Rows from block 8, named by matrix and row number. Rows with one number belong to one neuron. Each number is 128 + 32 x the weight over its row's rms, rounded and kept within 0 to 255. All counts start at 0. After the name is the row's rms in percent of the matrix's.
# fc1: MLP up (model.blocks.8.mlp.fc1.weight, 768x192), inputs 64-127
# fc2: MLP down (model.blocks.8.mlp.fc2.weight, 192x768, transposed), outputs 64-127
fc1.515 082 [ 87 121 118 121  99 152 168 138 100 136 109  95 140 157 119 119 145 147 120 214 154  70 117 137  75 135  66 153 120 160 104 168 144 158 151 133  67 128  98 112 165 128 171 113 129 104 142 165 136 106 118 147 123 136 113  60  90 129  91 178  95 175 116 119]
fc1.520 084 [122 130 165 136 123 187  97  60 100 141 121 158 112 167 122  99 104 139 122 142 135  66 117 140 132 163 147  85  85 137 109 158 218 160 143 136  84  59 163 127 147 107 155 151  81 112  58 111  90 137 104 144 171 159 134  84 186  59 122 116  98 135 157 123]
fc1.521 082 [ 97 153 116 181 130 164 132  87 117 186  86  87 100 183 114 125 114 186 151 179 167  89 132 148 138 149  90 111 149 169 133 217 183 130 165 159 120  84 138 163 143 132 132 137 121 107 169 139 173 138  82 129 153 155 103  52 110  98 120  69  85 135 206 112]
fc1.524 073 [163 163 108 148 141 128 109 131 110 146 116 132 181 131 166 117 147 144 196 121 154  90  95 157 150 153 192 149  95 144 149 143 155 115 110  92 134 123 118 118 148 141 136 102 195 128 230 171 162 158 119 119  96  88 127 184 117 156 182 151 104 131 136 124]
fc1.525 065 [152 111 108 120  86 100  91 116 116 115 129 155  95 129 150  82 106 160  78 181  90 175 168  92 137 141 161 101  72 103  81  97 134 144 123  79  69 131 149  86 133 146 102 126  71 109 177 123  83  96 133 164  61 100 109  84 168 133 102 135  94 140  97  75]
fc1.526 102 [105 205 105 135 114 108 139 129 110 120 104 108 201 161 114  93 112 145  76 135 192 177 138  73 173 155  93 103 143 108  81 160  94 101 133 104 133 142 130 123 159 118 155  90 104 117  96 130  78  93  81  76  97  62 129 119 139 117 109 136 102 123 201 158]
fc1.527 017 [112 128 146 180 118 172 142  87  94 167 191 110 115 177 126 107 110 185 146 122 127 135 109 145 145 164 102 100  81 147  72 190 129 180 150 168 136  94 152 110 162 144 169 116  92  85 151 122 126 128  86 142 117 142 129 112 192 124 159 145 113  98 129 161]
fc1.531 543 [140 133 139 125 164 146 140 145 145 136 134 145 141 138 152 144 133  36 128 137 111 107 126 173 150 151 160 147 147 108 150  97 144 156 135 135 216 120 133 136 130 141 133 158 151 162 159 117 137 134 244 141 141 122 127 135 106 157 150 159 233 134 120 144]
fc1.538 012 [ 96 126 141 163 102 119 117  83 112 191 166 115  83 177 128 101  94 179 126 125 108 151 167 152 134 130 148  90 158 151 105 185 127 148 172 175 184 111 161  94 163 139 162 122 153  72 120 112 113 139  61 111 166 167 128  96 215 113  91 130 106 139 144 157]
fc1.539 650 [122 226 113 162  82 124 139  92  89 134  71  87 120 112 177  71 119 133 146 113  97 178 128 156 159 110 128 130 162 133 158 109 149 130 116  51 118 116 121 160 164  96 124  80 129  85 130 143 119 139 118 129 127 140 109 148 101 137 124 142 116 100 144 105]
fc1.540 052 [105 119 101 150 171 142  59 144 120 181 110 155 113 154 115 121 150 136 130 140 129 123 158 145 167 132 153 135 222 161  65 125 131  86 155 137  85 114 171 149 157 112 172 148 103 108 169 139 149 129  83 153  82 170 105 108 153 125 118 158 125 155 150 120]
fc1.546 305 [156 128 142 171 104 157  73  90  96 134 110 115 118 177 140 124 122 147 131 140 144 185 140 137 103 130 130 117 175 149 154 117 164 104 155  89  68  93  81 131  78 118 125 117  78 128 118 128 181  87  77 141  66 127  50 164 123 151  77  90 102 127 110 120]
fc1.552 224 [124 159 124 121  99 160 102 149 110 127 126 123  74 172 192 143 150 144 118 152 127 183 200 147 181  94  75  88 165  81 123 149 138 152 153 126 105  61 109 141 108 124 113 103 183 131 129 130 155 102 108  58 121 135 159 108 197 167 163  91 104 115 140 104]
fc1.555 499 [132   0 163 129  69 137 116 139 155 125  96 254 139 138  52 163 138 133 123 129 161 122 121 140  88 107 105 124 101 144 133 100 124 143 152 139 101 115 136 110 181 101 134 201 161 109 121 104 131 136 106  94 141 138 112 139 148 117 115 144 123 168 107 135]
fc1.562 040 [ 89 115 139 148 100 117 133 115 138 156 131 177  97 146  90 107  91 159 124 123 159 112 167 158 139 138 167 143 114 177  60 126 141 104 174 161 118 104 201 164 228 138 207 130 120 103 163  93 118 166  91 121 117 186 122 137 148 100  86 102  77 108 118 138]
fc1.568 358 [130 142 111 153  53 167 150 129 152 108 131 118  98 122 129  33 123 145 119 149  87 151 149 105 137 110 136 113 157 111 122 127 138 108 140  88  86  80 164 126 140  91 123  59 141  72 104 115 133 173  73 141 119 151 149 131 144 149 138 108  93 107 123 137]
fc1.572 008 [115 125 136 117  78  90 140 117 130 160 116 107  36 141 119  98 125 177 175 119  89 173 169 118 110 128 156 106 140 140 108 181 128 113 150 135 123 117 160 131 126  85 101 101 126  87 152 128 147 129  75 151 123 152 124 131 160 111 123 126 113 122 127 133]
fc1.575 133 [121 124  94 123 151  46 140 122 140 125 158 157 119  73 149  59  96 152  72  85 114 141 115  66 166 159 156  87 157  85 124 136  98 118 124 125 159 152 146 121  85 106 127 118 189 126 152  85 109 149 115 145 195 128 176  91 144 148 145 161  98 105 170 126]
fc1.585 528 [159 167 155 143 164 111 134 129 139 103 250  97 126 136 147 143 113 131 126 148 120 113  93  76 212 107 107 143 136 132 120 147 141  90 127 120 190 133 151  77 132 130 159  57 149 196 141 130 157 141 112 108 130 158 129 130 163 140 137 126 153  86 127 100]
fc1.588 438 [123  55 177 109  79 165 140 155 149 166 148 255 149 101  65 121 110 140 156 151 131 180 129 193  96 180 133 138 126 163 130 119 121 172 157 149 104 154 129 133 199 113 127 176 147 105 105  93 125 137 110 127 120 123 148 181 100 119 188 144 120 111 103 177]
fc1.589 084 [ 59 164  71  97 133 141 122  68 126 134 143 139 119 154  56 155 137 142 103 148 152 124 167  93 100 161 131  74 116 165  47 137  98 116 178 148 154 158 182 119 117 110  75 137 110 124 219  98 123 113  81 133 103 156 107  96 164  90 140  67  81 120 107 119]
fc1.595 056 [120 126 151 162 109 150 145 126 149 148 180 148 102 146 114 108 109 161  65 113 125 136 151 158 169 137 108 138 128 154  86 120 123 105 135 190 147 110 227 123 149 131 165  89  81 105 126 134  79 159 111 102 109 192 132 166 191 101  72 134  99 123 139 125]
fc1.600 107 [ 56 133 110 142 163 148  78  91 106 117 140 104 103 120 134 120 130 148 119 170 134 145  99 124 171  73 112 162 137 198  65 160 206 183 115 130 144 117 141 118 116 105 157 119  84 162 158 103 201 102 116 134 107 150  89 137 107 114 134 108 118 143 154 120]
fc1.610 025 [154 181  93 143 101 128 132 129 135 112 100 124  62 128 131 146 161 165  47  83  72 137 219 131 133  97 131  54 135  96 122 154 131 135 141 120 189 118 159 122 167  78 127 124 127 103 106 120  70 150  92 106 103 101 107 136 117 138 124 112 116 165 144 121]
fc1.612 065 [ 78 170 109 162 162 113 113 107  80 139 152 103 110 132 140  87 100 159 133 145 126 142 200  90 170 140 149  95 130 145  56 195 121  99 105 144 109 117 159  89  88 113 139 111 117 109 143 114  93  86  80 172 112 134  99 122 192  99 135 126  94 148 163  63]
fc1.614 547 [140 131 141 126 162 147 139 144 147 135 133 145 141 139 154 146 134  35 131 138 112 106 126 173 150 151 160 148 145 109 150  99 146 157 136 136 216 120 133 135 131 141 131 160 150 163 160 115 137 136 243 141 146 122 127 136 105 158 148 158 232 133 119 142]
fc1.615 020 [ 75 142  86 153 122 146 112  87 150 160 120 120 124 179 129 156 127 192 136 123 125 159 163 174 156 149 147  84 111 152  89 148 136  91 151 156 195 103 175 113 146 152 122  92 129 116 103 165 129 120 108 104 151 141 153 101 184 133 103 101 119 175 152  97]
fc1.627 328 [150 141 125  83 123 149 101  79 158 121  92 100 139 143 106  97  94 158 190 127 166  42 129 142 100 120  93 137  57 143 132 169 175 146 148 109  81  87 136 145  97 115 105 157 133 127  91 106 124  93 133 113 129 138 154 149 143  74 132 162  96 180  98  97]
fc1.628 074 [116 121  69 149 116 145 153 131 104 157  95 141 157 129  96 121 145 156 162 154 132  74 130 157  67 111 136 145 132 143  90 159 150  52 199 197 111  97 147 182 147  86 109 165 205 101 141 154 125 119  78 129 219 172  97 133 135 132 138 126  90 141 138 135]
fc1.631 010 [115 197 114 201  93 154 146  88 115 172  91 102 107 150 142 116 120 189 116 135 133 134 145 140 197 105 172 102 121  98 112 190 144 106 135 184 188  80 198 133 165  96 132  76 117  51 129 122 133 153  68 104 136 168 135 129 148 117 107 148  96 146 146 138]
fc1.636 056 [140 143  86 128  92 132 166  98  66 160  48 128 157 134 109  92 160 180 105 172 103  89 101 158  83 140 127 124 171 111 142 126 177 119 165 110  74 149 110 161 194 125 160 127 137  89 117 122 143  92  85 169 158 138 109 163  96 127 111 153  76 179 180 179]
fc1.637 048 [146 177 113 166 155 149 110  94 160 157 161 161 124 175 172  88  77 197  95 167 120 184 134 110 175 173 139 133 133 128 136 157 131 130 138 164 156 103 165 115 127  69 104 129 107 156 145  87 110 106  87 129 123 154 119 116 150 108  98 103 127  96 153 139]
fc1.639 010 [144  80 127 134  78 134 167 121 104 162 125 212  94 149 154  91 121 159 123 137 100 149  95 155 134 100 146  81 123 137 107  99 139 116 158  81  57 119 176  99 155 105 132 126 113 121 151 106 147 162 112  89 119 165 114 165 179 114 101 127  53 139 157 177]
fc1.645 044 [128 112 117 132  99  90 128 163 157 152 137 152  97 169 125 112 100 167 131 137 120 152 171 147 147 109 193  60 142 139 114 112 124 114 173 129 170 143 165 157 142 120 151 134 130  91 157 109 105 146  95 108 115 140  98 113 139  99 131 143 140 108 111 116]
fc1.652 475 [127 143 144 184  71 113 124  55  86 198 105  60 106 122 157 110 121 132 122 147 112 118 151 138 119 100 148 121 113  83 154 114 139 109 118  81 123  84 114 168 127 146 102  99  90  39 111  98  65 125 127 126 100 101  96 130 160 114  96 137 115 113 133 121]
fc1.653 023 [ 99 107 142 120  76 128 143 115 106 118 116 116  95 164 133 113 109 170 121 165 102 139 180  73 101 123 133 155 148 108  96 156 189 100 174  81  69 147 160 108 155  85 124  99  64 100  90 105 119 134  89 109 154 135 133 124 174 128 115 131 105 151 162 166]
fc1.655 426 [147 111 114 167  97 117 115 154 139 118 146 110 121  80 102 131 117 147 139 107 165  88 151 127  91  91 103 169 128 152 152 137 111 160 156 189  86 144 121 199 125 192 108 169 104 112 137 151 115 138 114 176  62  63 128  96  85 164 116 138 104 112 124 160]
fc1.656 012 [ 85 127 104 129 133 105 113  72  85 127 171  99  99 120 198  81 124 203 160 142 100 133 159  99 164 124 146 115 124 125 100 178 149 156 116  76 142  96 164  77 107  96 118  77 118 113 121 117 126  80  73 111 139 127 109 145 170 142 112 113  90 147 181 135]
fc1.657 024 [ 66 144  99 166 104 149 126  62 115 164 100 123 112 193 117 151 138 190 126 125 103 125 177 150 132 150 135 126 137  99  89 176 137  97 174 178 161 107 157 104 206  86  99  90  94  99 116 110 134 132  77  85 167 176 172 111 168  98  97  95 111 149 175 150]
fc1.658 046 [ 74 150  74 114 100 136  70 125 102 117  98  64  65 125 102 112 105 162 177 137 140 100 124  88 104  62 158 124 133 105 100 181 178 158 156 109 109  96 143 147 169 131 110 108 129 113 155  99 138 127  74 105 128 170  92  81 129 117 124 102  93 144 126 129]
fc1.662 038 [127 143 143 118  99 133 126 125 150 139 112 163  97 168 103 145 152 164 134 141 114 100 166 122 137 149  99 172 139 137  92 147 109 110 168 157  93 153 158 125 169  84  72 151 105 105  83 111 124 138 117 120 153 173 178 140 178 138 121 127  88 167 114 150]
fc1.670 073 [165 129  85 166  96 165 155 121 135 162 106 163 124  84 132 105 135 146 129 100 165 107  35 127 136 161  83 142 150 112 109 132 144 150 151 116 124 170 124 137 167 143 129 128  97  99 125 152 169 143 133 102 133 108 135 195 127 150 101 121  96 127 114 183]
fc1.674 319 [ 91 163  69 191 102 148 148 124 116 161 120 140 100 142 111 116 147 144 110 149 108 125 106 126 119 141 106 114 166 102 144 198 151 140 169 176 125 111 136 157 163 124 127 113 155  84 104 108 151 107  65 157 144 162  86 143 156 130  96 107 102 169 141 127]
fc1.683 064 [ 69 124  86 146 113 144  98 110 114 156 121 153 140 158 175  93 158 158 109 168 179 145 171 151 167 142 163  94 153 153 144 114 148 121 132  84 106  84 200 108 132 117 123 113 158 127 146 100 114 126 121  99 147 124 102 106 120  54 110 133 134 149 179 124]
fc1.684 454 [145 130 111 125  93 149 185 110 105 112 146 121 134 122  56 140 113 104 110 143 130 140  59 139 137 144 111 128 113  93  99 127 139 124 141 178 210 110  95 156 199 112 109  47 121  59  95  77 105 161 112  94 143 163 123 177  99  92 127 150 147  57  79 142]
fc1.686 210 [107  91 123 107 125 126 112 128 183 113 116 204 147  99  62 162 160 145  65 124 154 117 134 118 113 131 165 151 139 142  62 161 171 132 179 212  99 121 156 171 169 127 131 154 129 167 138 130 125  96  93 164 122  97 118 149 154 124  90  95  80 173 163 145]
fc1.691 089 [126 101 150 137 120 150 146 137 117 200 129 146 102 138 106 147 142 148 110 160 141  97 107 166 125 105  76 187  74 107 118 165 161 131 161 181 132 123 103 185 177 156 147 172  52  67  94 164 122 141  88 121 121 106 147 132  95 142 127 132  78 140 147 135]
fc1.695 249 [139 255 114 169 142 139 122 116 106 105 102  40  95 124 185 123 123 147 139 148 118 114 106  88 205 105  96 157 131 125  92 171 151 161 137  94 106 107 151 113  93 162 151  31 166 148 154 160 137  84 119 111 125 133 130 120 163 156 121 136 124 109 137 132]
fc1.697 008 [126  81 118 132 109 103 150 101 118 165 213 147  67 162 137 101  95 185 143 138  93 162 139  90 130 141 143  90 137  68  78 150 157 118 154 140 153 123 195  93 163  72 137 111  95  66 145  92 124 110  52  96 150 122 108 112 151  99 110  90  87  99 132 183]
fc1.701 089 [120 123 176 177  98 136 136 116 141 181 133 200 143 174 136 123  96 158 118 109  99 124 180 156 155 175 143 133 148 137 113 102 139  89 158 137 104 124 184 160 160 106 147 136 136  74  91 126 102 154 125 130 134 164 109 141 161 102 109 186  69 110 137 151]
fc1.710 506 [122 158 185 114 143 135 102 148 171 137 223  98 148 126 147 155  97 141  83 143 126 145 131  36 231 135 131  90 136 183 127 152 136 121 121 153 172 141 181 113  86 148 126  78 188 145 142 121 108 135 116  92 169  68 140 135 143 119 172 137 158  69 125 163]
fc1.718 068 [120 103 121 186 136 151 137  69  97 243 150 122 134 151  92 101 131 161 116 108 147 131 141 152 112 151 184  99 137 122 145 179 138 131 155 164 113  59 169 168 117 146 138 144 137  65 157  87 100  93  84 146  98 173 149 184 111 115 160 167 104 134 195 117]
fc1.726 059 [135 130 110 158  81 173 121  88 114 143 102 133 139 165 116 109 139 161 124 151 148 163 166  90 137 134 132  81 185 158  79 104 160  81 154  59  93  92 115  84 114 153 112 128 110  99 151 129 108 115 136 153 111 199 111  91 138  94 128  89 103 157 153 103]
fc2.515 075 [139 111 119 122 138 103 124 133 147 113 158 157 133 126 126 119 108   0 109 114 160 175 120 118 159 158 131 141 134 199 101  92 107 144 105 127 155 121 158  87 100 161 127 116 142 147 110 104 134 130 137  88 143  81 131 134 193 164 129 112 111 104 110 115]
fc2.520 065 [149 126 151 127  82 121 118 154 164 134 155 127 111 129 111 138 102   0 113 100  87 140 135 138 152 122 101 137 130  73 147 119  86 124 132 141 150 144 146 133 114 123  84 112 126 102 121 113 165 140 113  78 133 116 137 155 151 172 116 139 154 109 100 148]
fc2.521 049 [100  62 113  62 108 145 121  94 152  72  76 102 166 116  54 197 143 255 133 122 144  89 126 117 100 133 132 128 112 120 104 129 114 130 137 142 158  67 112 147 116 143 127 122 139 163 144 141 129 157  79  69 105 119 149 135 163 113 104 143 158 162 139 142]
fc2.524 077 [116 149 145  72 111 106 115 198 132 150 150 116 130 113 112 133 139   0 105 123 101 143 159 124 127  97  83 118 127 115 121 134  40 115 148 154 131 209 136 125 118 131  84 132 130 106 134 137 115 144 140 115  89 130 111  99 121 143 169 139  98 121  97 107]
fc2.525 033 [125 165 103  50 117 151 152 128 113 121  51 121 141  84 107 152 167   2 143 137 164 154 138 168  80 101  81 182  83 118 122 103 147 113 105  81 116 177 114 130 149 136 111 121 121 111 158 209 128 115 131 142  91 125 130 162  66 155 151 111 153 144  66 131]
fc2.526 092 [141 108 127 123 141 114 122 175 137 115 116 117 106  64 135 147 157   0 112 127 131  57 102 175 123 141  95 193  83 164 171 117 100 144  90 147 152 182  93 132 157 180 117 131 133 151 134 195 141 161 190 162 121 133 169 114 101 122 113 102 149 145  46  93]
fc2.527 010 [147 131 114 196 118 144 165 113  82 203 101 140 140 126 157 105 151  69 108 140 141 106 121 157 125 110 106  79 119 160 151 115 119 119 123 105  50  99 119 147 119 139 141 143 120  79 154 152 118 108 149 181 107 125  90 122 111 131 146 160  41 156 142 136]
fc2.531 643 [106 118 123 115 110 120 103 119  79 115 103 113 109 103 105 156 100   0 119 107 166 160 110  87  78 107 100 108  91 143 110 128  48 132  79  96  82 135 118 130 128 135 102 111 110  90  94 142  97 120  91 110 122 123 113  94 136 113 107 107  59 109  96 104]
fc2.538 007 [148 239 125 220 104 131 169  89 116 150 132 124 139 135 184  79 111  48  91 123 122 175 140 121 203 129 142 100 140 162 130 116 130  96  90  92 154 106 187 112 185 155 133  46 118 102 119 102 147 157 100 112 105 130 116 119 191 160 127 158  69  98 140 104]
fc2.539 677 [136 138 151  67 146 144 155 198 145 163 102 120 164 132 114 207 167  13 167 151 132 148 142 156  89 162 146 157 135 157 159 121  88 163 115 137 158 189 129 136 135 171 152 184 131 115 133 149 143 135 180 149 156 136 148 173 110 158 154 154 152 165  99 110]
fc2.540 043 [122 168 164 145 145 102 136 155 124 183 153  99 114 166 124  95  86   0  65 173 136 121 108 117 181 104 128  75 125 133 118 140  95 141 132 115 108 126 134 167 161 130  97 130 118  86 178 174  85 166  85 143 105 143 114  76 114 131 183 131 134  91 107 102]
fc2.546 203 [147 124 149 102 178 150 137 153 129 135 118  88 126 113 118 177 120   0 193 133 211  77 108 137 162 123  89 140 126 155 144 161 115 170  83 145 144 152 129 115  75 169 120 116 143 169  95 173 137  95 177 145 116 175 140 206 114 149 187 153 175 161 108 108]
fc2.552 119 [174 126 183 120 136 151 144  92 154 107  81 139  96  64 152  92 127  85 128  80  83 142 177 143 135 137 184 104 156  94 121 138  95  95 134 185 143  93 132 146 176 132 123  96  85 159 176  93 139 142 169 151 135 137 118 201  96 137 110 117 153 146 161 166]
fc2.555 497 [140 105 163 128 130 125 140 189 110 130  96 178 133 122 146 197 179   3 149 112 156 114 182 136 118 132 181 150 148 134 154 124  15 161 127 125 202 149 139 166 157 109 130 131 148  98 159 157 139 178 175 149 135  96 139 125 117 169 153 112 161 143 100 149]
fc2.562 022 [127 116 124 178 106 141 122 102 103 174 175 180  89 159 156  60 129  88 131 175 113 191 182 150 165 100 128 113 142 127 127 114 131 106 135 128  89 112 134 117  97 143 130 130  93 125 147 129 151 161  77 136 102 159 147  92 132 115 122 148 113  90 167 157]
fc2.568 323 [156 169 158 122 182 142 136 169 130 180  67 115 147 112 108 195 147  25 143 106 184 205  74 142 104 116  99 156 160 158 142 144  66 132  92 129 154 192 135 148 166 164 105 147 128  83 147 179  83 147 146 105 114 119 122  88 134 159 114 162 131 155 100 118]
fc2.572 006 [136  21 128 125 144 144 122 124  98 152 188 113 135 132 136  89 125 126 129 131 124 118 131 129  96 119 123 140 136 131 157 143 111 121 126  94  84 126 110 136   6 124 123 184 106  99 131 123 122 100 111 157 123 115 116 121  89 120 124 139  68 103 134 127]
fc2.575 107 [128 100 178 134 165  93 141 164 108 178 125 147 145  92 138 130 115   0 103 127 119 126 110  77 108  92 111 227 122 169 126  80 105  56  75 106 140 108 144 103 109 136  90 147 116 143 159 121 116 138 148 157 121  87 125  97 126 175 162 110 149 129 111 112]
fc2.585 522 [110 104 115  57 167  88 125 122 114 140 157 149 107 107 120 206 107   6 122  88 188 142 137 119 135 101 135 131 140 136 124  81  17  88  87 140 192 162 109 118 118 121 141 161 112  98 123 145 108 159 206 122 136 140 111 113 141 133  87 118 182 102 135 107]
fc2.588 396 [129  93 157 145 125  96 135 172 112 123  77 183 116  84 135 191 148  15 107  93 166 120 172 121 104 115 158 135 108 126 150 138  11 112 117 109 133 147 131 173 133  99  94 114 119  91 121 147  97 169 113 154 137  73 107 114 114 165 117 111 112 126  85 148]
fc2.589 053 [175 130 141 117 149  71 102 236 111 143 129 108 103  98 141  97 144 100  65 103 144 163 109 160 119 107 111 135  80 116 159 168  24 139 110 149 147 183 103 123 127 143 117 162 148 159  63 188 104 101 170 152 150  96 149  93 155 166 179 133 131 140 115  92]
fc2.595 029 [138 161 128 140 141 124 117  98  90 125 156 104 121 117 211  86 142   0 118 140 131 129 178 101 168 130 107 131 124 194 137 149  57 153  99 155 165 152 132 102 137 103 107 112 114 162 133 161 130 147 141 133 122 103  69 133 141 125 156 125 143 109 178  73]
fc2.600 082 [138 161 112 110 124 115 135 177 129 154  98  81 110 119 136 175 155   0 159 136 136 110 162 162  98 121 165 134 129 130 168 133 102 130 128 145 141 194 100 156 156 124 178 154 137 102 144 133 124 131 196 162 104 116 108  91  96 160 129 134 145 151 129 101]
fc2.610 020 [150 157 135 113 149  81 139 107  93 104 132 144 149  66 137 118 103   0 134 152 215 123 113 124 130 144 122  60 118 247  96 132  88 169 106 108 113 124 137 139 133 164 121  86 154 143 161 156 176 112 140 131 138 118 127  56 177 162 160 131 105 117 114 188]
fc2.612 039 [135 140 137  82  79 125 118 157 153  98 164  88 132 119 131  87  78  68 119 137 133 179 120  83 148 121 129 109 135 107 121 120 102 117 137  85 173 149 135 138 167 106 123  95 115 102 134 117 124 137 124 110 108 121 130 110 132 117 133 120 170  42  82 138]
fc2.614 646 [105 117 123 113 110 119 104 121  79 114 102 113 109 101 105 154  99   0 118 106 166 159 110  87  78 106 100 108  91 142 110 128  48 131  79  95  82 134 118 131 127 135 102 111 110  90  93 143  98 119  91 110 122 122 113  94 135 113 108 107  60 111  97 104]
fc2.615 012 [131 154 159 118 101 126 138 145 179  85 124 155 141 127 136 150 104   0 135 138 137 115 100 140 160 119 133 141 139 131 143  87 140 108 125 151 230 157 131 123 173 142 132 104 114 175 121 137 172 174 157  81 131 127 167 132 148 121 137 114 210  89  85 121]
fc2.627 296 [162 116 143 129 120 162 183 182 135 147 168 133 134 120 134 189 151   0 156 166 169 208 132 121 150 153 153 167 143 161 157 110  91 185 124 160 148 199 120 138  80 198 138 116 159 133 169 180 142 129 162 135 117 105 140 139 128 166 188 167 162 109 123 113]
fc2.628 061 [130 152 120 125 159 113 116 164 130 100 141 119 128 107 150 143 133   0 132 115 132 144 113 104 146 109 111 132 122 137 134 129  77 153 100 119 184 150 128  94 114 154 129 113 138 166 131 159 127 115 157 113 110  93 123 123 144 175 168 126 166 128 122 109]
fc2.631 006 [144  50 102 116 120  98 124 127  99 157 112 182 109 116 123 142 181  91 131  84 126 109 166 154  40 116 135  78 123 101 111 100  93 117 112  99   0 132 122 122  59 118 107 185 143 137 125 139  66 101 177 152 123 111 100 114  66 107 118 144  62 178 110 132]
fc2.636 044 [126 220 127 131 125 129 123 144 132 143  79 223 130 129 129 122 133  41 120 127 131 123 126 134 143 126 130 128 122 128 148 115 107 134 125 130 192 129 129 134 255 129 131 115 130 130 127 127 128 131 194 142 127 121 130 125 131 137 132 128 196 124 124 121]
fc2.637 037 [128 156 121 110 152 135 125 114 123  95 147   0 136 121 117 152 128 148 125 126 121 121 134 103 118 127 127 142 124 122 131 173 120 123 122 140 236 105 116  98  55 127 132 107 134 160 127 128 127  98 109 120 129 134 110 128 155 136 124 137 209 136 114 142]
fc2.639 007 [ 88 153 127 103 134 100 108 160 153  97  99 112 110 107 125 185 151   0 129 153 121 149 127 154 142 131 129 164 130 100  91 151 122 138 117 119 111 149 122 116 116  79 119 131 139 149 112 185  64 136 178 130 127 105 141  98 100 128 104 115 101 161 139  99]
fc2.645 020 [120 131 118 108 146 149 123 113 129 125  87 125 150 152 119 191 152   0 135 120 175 132 135 153 108 157 127 173 140 125 100 166 147 148 143 106  55 141  99 116  95 156 135 173 146 129  76 182 127 110 169 180 151 122 152 150 122 114 103 173 115 185 116 148]
fc2.652 507 [151 129 184  90 167 130 118 185 149 136 149 126 145 132 129 193 171   0 177 155 178 153 157 138 121 143 113 161 135 188 143 127  83 191 117 131 155 184 155 114 126 182 109 157 125 132 124 189 112 151 156 156 145 154 157 154 121 166 143 150 170 142  82 117]
fc2.653 013 [141 108 169 106 109 126 118 163 165 159 193 159 124 143 107 144 131   0 147 115 116 129 162 158 130 125 149 149 153 106 147 100 164 115 154 152 175 173 125 137 104 109 118 187 169 117 115 102 127 153 135 122 124 141 141 182 119 110 123 124 151  95  91 131]
fc2.655 306 [111  85 102 110 163 134 124 119 175 122 154 137  89 156 128 105  80  13 159 149  69  70 146 199  90 140 121  95 130  80 106 117 116  80 147 112 111  90 168 102 118  81 145 176 167 151  97  81 176  84 190 170 159 162 126 123 137 112 140 132 185 154 145 176]
fc2.656 009 [148 120 148 140 148 135 109 180 160 128 154 110 150 128 127 126 130   0 132 141 109  86 146 144 167 108 141 141 117  79 107 183 107 120 117 254 158 169 140 137 181 116  93 173 116 131 164 126  79 170 119 123 111 140 117 134 113 171 137 142 122 129 106 117]
fc2.657 014 [114  93 159  56 122  99 117 145 188  84 116 158 122 131 115 162 113   0 164 142 115 176 128 132 125 161 131 151 149 120 122 110 139 135 148 117 195 160 128 118 137 133 132 138 132 184 125 133 126 143 168  97 144 100 166 155 180 103 117  99 192 114 101 135]
fc2.658 038 [122 144 131 125 136 130 124 136 150 130 104 152 133 139 142 128 114   0 115 122 159 177 158 166 167 187 147 128 134 157 111 127 125 128 113 147 100 155 161 108 127 165 114 130 168 140 110  97 149 141 195 130 145  98 149 148 136 121 107 105 109 114  90  76]
fc2.662 029 [114 111 107  97 132 136 145 136  97 149 168 130 136 131 146  88 119   0 117 148 145 151 179 102 128 114 143 122 135  66 144 126 165  83 109  90 138 204 141 104  86 115 105 169 157 105 134 129  86 107 135 154 126 145 101 148  90 176 133 130  86  87 109  94]
fc2.670 078 [ 69 142 111  81 137  88  98 151 138 103 127 138 117 111 139 132 166   0 112 142 180 156 202 124 136 122 122  97 124 171 113 120  61 139 119 114 121 190 144 114 131 119 124 131 116 155 154 179  83 112 152 139  42 145 105 109 105  79 143 104 105 150 151  52]
fc2.674 165 [120 141 131 109 131 113 125 139 126 113  97 125 138 106 130 172 140 105 117 120 235 176 100 115 144 150 152 152 130 174 122 133  26 158  97 106 158 177 125  94 180 162 116  81 138 127 151 187 107 123 182 145 124 119 109 145 187 137 139 105 153 152 108  78]
fc2.683 038 [128 178 115 124 104 101 105 124 146 129 115 107 143 107  98 167 137   0 115 112 149 141  90 118 126 124  96 157 116 175 123  98  86 112 133  87 128 146 127 106 204 133 118 109 121 104 119 123 111 149 116 115 111 141 120 116 158 145 143 113 133 141 111 123]
fc2.684 526 [100 113  93  78 172  80  88 119  71 132  89 117 110 101 140 177 144  88  91  91 183  64 180 108  98  85 146 136 115 139 143 136  62 107  97 112 106 148 110 141  94 132 153 157  73 105 128 146  83 135 192 164  92 122  86 127 110 150  84 107 103 155 123 124]
fc2.686 132 [120 187 147  97 143 120 126 161 148 160 166 170 140 121 129 165 144  89 116 124 139  95 138 114 190 123 114 148 124 150 142 115  86 138 135 214 218 136 119  98 152 145 129 107 126 183 119 154 104 164 211 116 123 122 150 111  87 151 146 133 224 109 100 127]
fc2.691 059 [113 120  98 120 153  83 144 179 139 102 127 117 127  96 124 166 164   0 152 150 106 103 141 135 111 151 129 152 152 153 104 125  80 146 113 122 155 176 134  83  81 158 149 143 169 150 157 170 122 126 163 140 148 113  91 129 150 159 165 112 139 154 105 101]
fc2.695 216 [126  74 151  67  86 112 121 188 151 167 132 155 112 105  74 188 151   0 120  86 138  77 127 152  81 112 119 138 114 114 153  91  58 143 164 145 140 166 117 147 138 130 134 210 109  75 127 129  79 168 172 143 105 133 131  96 100 118 123 130 148 153  90 122]
fc2.697 005 [143 200 131 183 151 121 117 120 110  88 192  71 150 113 188 103  98  41 106 157 151 160 137 113 198 132 144 138 133 144 144 154  91 136  83 188 225 103 117 110  92 149 130  99 139 164 116 113 158  99 152 148 131  84 123 118 130 164 112 143 160  80 135 110]
fc2.701 065 [120 146 103 104 151 111 111 145 114  88 103 138 143 119 164 152 168   0 113 150 151 144 157 120 119 158 124 156 124 132 138 146  72 107 104 121 146 118  79 104 114 175  90 140  80 182 145 137 167 117 173 168 107  88 145 140 113 125 144 127 161 154 124  82]
fc2.710 401 [140  51  89  68  87  97 164 126 107 142 145 176 105 129  88 167 119  84 112  89 133 122 140 169  62 115 163 149 139 116 127  14 105 128 121  73 135 136 114 142 104  92 128 196 136  42 160 123 117 154 191 149 138 146 113 145  44 158 104 146 115 152 146 112]
fc2.718 071 [158  94 121  96 141  57 123 172 125 114 143 141 124 104 139 125 123   0  95 150 144 174 152 109 138 133 138 135  94 158 116  98  96 108  95 112 155 162 104  78 105 141 105 129 124 147 129 141 131 135 162 115 129  60  88 107 161 211 141  86 123 107  79  69]
fc2.726 031 [156 173 120 156 118 129 138 117 115 142 154  48 157 116 183  94 122  43 130 108 157 123 133 131 151 143 128 155 139 166 151 157 108 143 117  92 111 163 123 157 152 137 142 131 149  90 113 141 132 142 116 175 140 111 124 139 148 159 141 136  91  62 113 116]